python train.py --model="model that predicts nearness at each pixel" --color_jitter=0.1 --encoder_norm="rmsnorm" --encoder_fused_qkv=true --encoder_qk_norm=false --encoder_depths=[6, 6] --encoder_widths=[64, 128] --decoder_activation="elu" --decoder_block="basic" --warmup_steps=340 --weight_decay=0.01
Rows from block 11 of the encoder of a small model that predicts nearness at each pixel, named by matrix and row number. Rows with one number within an expert belong to one neuron, the router's apart. Each number is 128 + 32 x the weight over its row's rms, rounded and kept within 0 to 255. All counts start at 0. Numbers have three digits each.
Before each expert's rows are labels from the 100 images, of 14976, where the router gives the expert most weight on average: "top examples" is what is common among them. Only what is clearly more common there than usual is listed. The data: rendered landscapes of hills, water and sky.
# router: slot weights (encoder.blocks.11.mlp.router.weight, 4x128, trained with AdamW), inputs 0-127
# up: expert up (encoder.blocks.11.mlp.up, 4x128x128), inputs 0-127
# down: expert down (encoder.blocks.11.mlp.down, 4x128x128, transposed), outputs 0-127

# expert 3
top examples: overcast
router.3:143103129142225127089160147126111136144073149103169177112166134143161176128109149154095122165130133058092057090140150112131145112132109150128125075147119161093118126120087155062128174072102109098180134136126160103168128175144121132122146143150143114072092056147089114163116113111125097106188131144172134135125156103168118090133091131189105113139126126208167081150044131083149139077152
up.22:027152111109118129121115133090139121069137107102113131159152121126168103123148101121072152089112150155158075101134102154135125142110130169159101130146160128156098151139138119175070139124131090117128140139140124103154077094148159115114088098089114098147079091093101165164171082141123091158082111106086071152111094156121095123111104080158027146151179124172119227147172144138122088142047
down.22:138101128143106138160176135068146104128141106095153128148140142136156154087120106138166121129184110120123099158129137049145106120155161166082118105148076160121157148093102161081176145118073121135167083120155147100133144117157153147129141107082161122112112166132103130089144166117109109110158120131096185097134118144135130169088111098146134127115126152139129255075081086236129070094170
up.23:136121134127143164093134164119134148125188102129122145109151133152126176139056121108141121110134093134108029139126148131210112172116199109130129148120168167152191091139134121204126135067133196127146120120149152191094137024165155128179122129126117134110131088103162119108104076071133143177162135133105141147111146069097060133097133107131115119151096166090099095160128145072143133099130
down.23:155136134137096137131120137120163118113126149124140132111134136082111134145143157155089085156107150134159189100146140146072138141160048155120147129108106091116121093113151127115125156161126100160126140076111146129126116167103107096102105142110165133165120140128099140167141132112130124114091092148106144128123079166152129111168118100131125122103140126129162000115126131000101078129137
up.24:091141143138075170177120141149123095147139128153133105147125093152173144180127084185113094132089177131114142131129130134063132115108050160134127148133175139128071096097158161140121100188181100134081145136108128140137079123093157156103111116143171149131114156154137131150130210211115136100151130197063091144125134235142158158092171128102145137108121105139166215117116123103087112132127
down.24:122107127143135141179102118115118129114092151095130078075146188090128104140122105166173107143111134108138196125122121103136115177093049077116102155140129127131110126150126150077160192153112125159125125091099116172143151129172116131171141118043143173180098081141127119130119061099128124122169177132177145181134112101102183094151116154121140125090146127132136045151152094015125123060113
up.25:149116117140055104094101079169123126141127158111139131168153193080120117123140154127155151132148182169183132103078137179118121134147112101137084092141129103129102169137176160068105159185133154147088212111126107158076152046125134086179094173160116124147167147156134139157124103058185130091160119094158130102142140179110128109150120105074176111121127150107090081052160082134136117139124
down.25:108116129166165110157145115093096116049099117132145124121077153152123179107131134110077091123143114105075149192160165069177120169154142099158142163143146118129137101084154089169120109128096149156161116127141095137156101176131148120194142054112091076149113101150120089140125132190143128146109120171197076130140111102163122125132116227131161137127148109058180166166116155185143157076097
up.26:131126141091153139166118110128100150172130112112153145122170211098118068118180096137129130106142255111127142134123106148154128145179151153162141130130181149150104134121100124155140090071093116141134127155114103119124118120134137121154135145084109108052165109131138152160135141157156131190138126140106120138085154103137157170118144138149145127131161112179163209113092139054137159151107
down.26:125124111160120129132154083135125094140137114163116117126103105145131096132112152144123128165121085157123091139124131098115129130119176111129134120115144067130132136147113144101111130143109126132113135139142133133142137118165127159114135117141135111149138127128108086144165178103133147125121138120141162099149118172124134132116093118149148104133101139114100000118140119000120145120137

# expert 0
top examples: sunset
router.0:198137159101118128107082188144090169171173100133150157158138099112131111097141141128138173156129203121105089128100101114226142141146097119157169114159111081106158131178150061082070113162133147163082145103140083108098156025106187111130128108079150110163139126153156126125174100066105159107135102132143186140074127155102156146146155129122137146104106168138162120188128146141142149143112
up.22:171066160101110124112169134151121123183094112084138134100107111096073155196140160105164102165108124152175126152145110126248163152146068094118133103147135087192116133099211162139109109174149118129088133131113137089135135110145106126109125161094138148148101137196131133165132138071155158095140111182110095114101126172136155113077160117155109158143126130138124184115134118203098106101207
down.22:109130138124147085167120075079110093096133133106128085101133158147132115139162123085106081108066109123138157115087166114117086143147159134181117120167082100103126205108134079152094161068143133136109091128123142159103151252080144097141123097152135201109127108144130152134149035158095162151100145091186159116110128125096114120133124170134143080119123147124110048087104139181132099095103
up.23:094127137068118096107119099120178112073113142118126118115101181097152172120098117107143110124131109161096060149105092132009094091142165127129158149117170200115110124121147155102138162097116131085207158142120135151149133174185117139153117150218116155130130111189107128113095188139162074069127138147126112144130139159140109090139108162160092114135157062126153100098107100051131118136160
down.23:162098160177145176172090141116115141128187130158172173125086082136143109145162162153130160129087141108143137109151108148168107120089064102107137129131096119153145123143107131151106127104134109134136095105154122125102112000095117153112129118101150141098100190130089138076095117116110166170123146043109113159141115019125161114164119132098133081132116162132078137121117170189161120166111
up.24:074130128129123151130124099146126126101152156171122118121101142164140144139045127142113114135109061122114167127133111134041111128142152127111119145103132196112138095135160121140142174099117136121138118119135158150132135255159117109114115141153173142153123120138134160139135223154131094092117134145131045130139100130133073076143109120136101121158144084131132206115132120140153132126115
down.24:121109135113149096170164136109144149123082133153131117132129143166109104154172101113127118145133215093091058124091155137084122168135119135116133141111143121109142157129134120139103125137120148106148107131123113150097128009135127134121135118160122156092089028088092130112100041089142152099126151136145167148089163158135174152123145113131116137129163125139127009085127139008153141147104
up.25:097117118106104157087136160136111106129161141162112123153125160148117063184062152168118156086106114156136180114123144172194152150180128170182151132158070124151095071098118166105110123072178137173088135137143154145091122192128125113091130134121113105191127149163096115113158153206095154100090099154158115137165124074160107142028159106097146105114145158142101085124137097174144122151186
down.25:147148116201118152179108058147204122112081094104080123073109117124087104187206162129161099113135160087091127098113092108118168120149157102136148102150133074125161124065132075145136120149096126133117072151146113063067151122094089179114115083075128159087125175123153074077101108132147141136113125156126124086130108146175126152145109139119110102152138106094186054109143128076102112145132
up.26:136152159123128113070097100131111091113106091197180096142145182122107159126143098141114117076114043171108133135123118134070151171177094096100108142089097099160087151134155117137131125145108139177104170124111130047106139201129103172115109102080151113131096196078137142150154090124148129148051143142151060121117137169103160129113097090115116123107114112142133226176124168167108100150154
down.26:076109115186105115111130137135149100207176131131139118148176201157118164133092106086132096155148158095099095159092126113132094089083113111144154159148109158114098064169119136169050104113111138136137071117116148116150180133117114113101120131134134099112131194158121081099138000183115126133112132155175078097118159118147116124154163108155128115120130113133180088116168129144107171083097

# expert 1
top examples: sunset
router.1:096142128071126140130126135159128134116131101185128150116157110162126173137049141128129126133091039135085168130112067121000125128134113175114137100109137130097117086152130066094136121124119127133152135110118143113138135255149155136126127133122189128139070147158119127152155205158098128082121110157124065158101126146134063123107117123137139132122145124157134159143072111146137143131136
up.22:135098168085178170121168176095148138103032162129143146148151130127138065108103121137147147174127213110126065122111178134170106118092135130155138132137127157107174109160060150118122118105104111103211124139146168123131143021129129107151138139123083161105118106104129137164106218138139109170175107122102104161154098059150125130146073126131125144143124154125113094156103095098165147099176
down.22:157124107105115112108151110126111126178140136176133097081110137142150203128175116125180109087143048092139182107148090160155138151153139132136126128146138113113190175143153151154094136150125084192086105141137103066146183198142093103137153110155095158088118131102165103124094133156161089085132164131119114140118141129142169168125116166148125103134112184121143000145180117102120161166073
up.23:098171105093110140115115117136136142054029117096113106134135130101086165158112129121116128129135077202145144104100126122229108151118122075124142141120138136128149113168168199134090116064157084130118143117138113098109081148130159111061126130135146109146081139216104116136142036095159122088127126156147174140110164107079091068112119143156101127103159129148119147134106125129077105110196
down.23:142170106130171186112121069128142165149148164117198128137143119138153082154068196149139119131066132086083087166071116121057136110111074170112169155069117143069106099137153115114140129170183160136072105093085137118143161171088144105102136120153112160149139145103101104093146172117083126167084109119109151070113109109108100115147159192113133141103080092126078118091140178107122103079152
up.24:109115142141122095142082055078084126102091150133124101142070120093121124159126103134075063093092147152155183141085127151112126188175121127131099128132096064161120106120065164120172099148159099160111151156153085110088152111180141167141141167180136133165126170139138103107136109146091092129106179186078133085110055114090167165154127089111116137150145126113183145181209153131150139179115
down.24:167183091127108129140116119174177109137114132128099113157108080109122077081149158135113121140126155146130095141156120140191089106085110136113162175105150143147113144115170130161170132100111159137057237117166140104121090120107130121115160120041109131119086086145118136129097095186135160163103166135164096151132133155172115070134125122078099110121113116115071235113098130129126131169038
up.25:128170139077153110093143138124135129150104127135149095142119151140143128178120122140214150110142094067126053093146138154107092173160145104138135120081153095138173135191113046154134123137169142172125147111141125188042128093111157126168055136123102122197148162192146112092158119166118146161136113101162057156133064113083138148133087177125145092166130146072128148101119156120155083149119
down.25:112122147134148094140106130167098126134104150106153120157112137119110145137143175110107139131087156135153164087110142121178080094113160151147136104119129158115089122169123072117121133152115174073118177139098163067159094122115126178096171135156088117128103179145127108066153056112151142194147107127132127116136182156128165110167132114141150157116122126116118255091090166255127096156155
up.26:150187110146193119096111124087159103110085175135160159110152143079126149162183102106111165100152099142131116132138106139104097111109082137138172138143062136110137169126088121101139142195119165115122091103091172059132101139138116087121165106097143168118141108110173121099123047149145076103161103143146146139143185076158176101141077135156153130119107150176133138100084104249113147076092
down.26:167092089147141136101125177137140115088076112097134123138101141095095105118126154118110134106132171092149107151111128144217148109093194114082130077143134175114141079143119100101112074142141125115156168129153094175146104126170133204083135100148111119131125156173173129112061095113115189146094089112130104148090102191170097174200152102088153099156138104127155081163134087094205162173102

# expert 2
top examples: noon
router.2:159142167120200119100144102146149147114071166174147206111166185133127145119076130163092150155109193075115080084110070130079101073127130157099174076143173165097138141161088097109174187137112128119211129107129109095118140145118118098113146133175179135120139115111109138144154136128166057089128155124118147132140184136152100128104091181171142105138111071138153105096075123083110171132125
up.14:107117130145121113074131079128101123107130082147113118160096122147104027140162147095094099104156075142145150137123115128230167169142142063155099139121134137150129158143195146157100141153145136158122157157133135130125120245165190154119112113160108111167153150122110150098086098153137213174136087067127177117106112114126085140136092126125103079108128132132135120128153114204151094100162
down.14:142120153083148151193111139151123119115139140166135158072121131089127181115101131171154143123117168141124141111134101112039079110130107150142158207113142092048137136082156186091128109125084137127148151131118105119124128032144141113033122124127108106068138104168127124136091114099154110174095135138147058136148130190127165099149103188132134176147109074152148200105165112105102145157122
up.15:130126097101121162155119155113100127152076119082132106132145051101112045138186154172128110116133101127124145136108145187201155135111197130111098137137108109104174101124133099094101134116097131111092070146110125100158122119156161171128125130060112125097133041172127109138127130047106191160176152195154082141106143042102112131118118121138170117154145144116184176187114137107152146108117
down.15:138121165172104152100102128106112129155169134087130112080096171175159129166112092131096139195094160102130144167182108121050090145123107114126072145176127213153132161128145122134103129142130126094162103127155104090107134149103143157162131147180076116162105186106094092144149130176122113141065144153182172156087119178105165202153124113116152109134089121120071043085094128108090121127180
up.16:097154161071096118128129122153103110101204096133134079114071118119174165118120146101119157099110163151121145078117127093154137185138135096152093165157113059098115150181178111197118098182130092135142114053127105146147118046091135089130128112083119146112146099138082144155101114093088177123057084084112172133151067067152194126150184100143117163129146144132138142134148090153121141151112
down.16:231082154177136142053088176151048114097143127100170087119138106137139119169142123135177083115162139153126111119135135120109115076143133161095090107081137142094144078154178137076115159136107132115121153124135127131158117071141112092120174125149188161141137151144164122114195084081165091126133143156079164142123133084164154128113153188088144121165138128070150109124130170045125166164153
up.17:086095118071125108150157100148120065109197120127108095087089167135130234153131113123113139166076071141121180161136067082092139133123114098111092144129154105119039137130115103161135119167098099154160131132111121134208075161122131142167135117119114148118132122115111127143113189144161074124124143140174212132126120138152074126107153123095150130164158137190127118060116088186160098113123
down.17:089135107129137090132145181118130142124188078117088140177117139126129142077091130141099122170125166109108134132159163131182109134080118149157149101121168130109091112116192126080147060115122129113128105112152141079133119138061122165051084145191132149096106217067120135128053151074120172084154081082113171094099084153081093111114108134102113162111107161152095078104106128072139112138146
up.18:119109139182189125112183157114149113126161154123138132121119110102102140095213132099141138144136207099134161153152118118250095132145163073143156144160104091135179098171177161152123144199151160131139095135087148187108155080155157157121160113141114155140133132190153125125109111092096153144116133094151134122149095095108163100070120039126117058125106120119125197118129128103124140092139
down.18:157177139069140151117061132154110079092108130115184189148088113156120140128065155082160114109133124116149138154068126170042153170136131118133082142068126142144182099074127112146151154140149142138139143093115096119125107164157176103130093186174120107163138149156114148047190119180131107109100068105171095145107194111143106114149113136144172103119171147131099094195128143162132097095123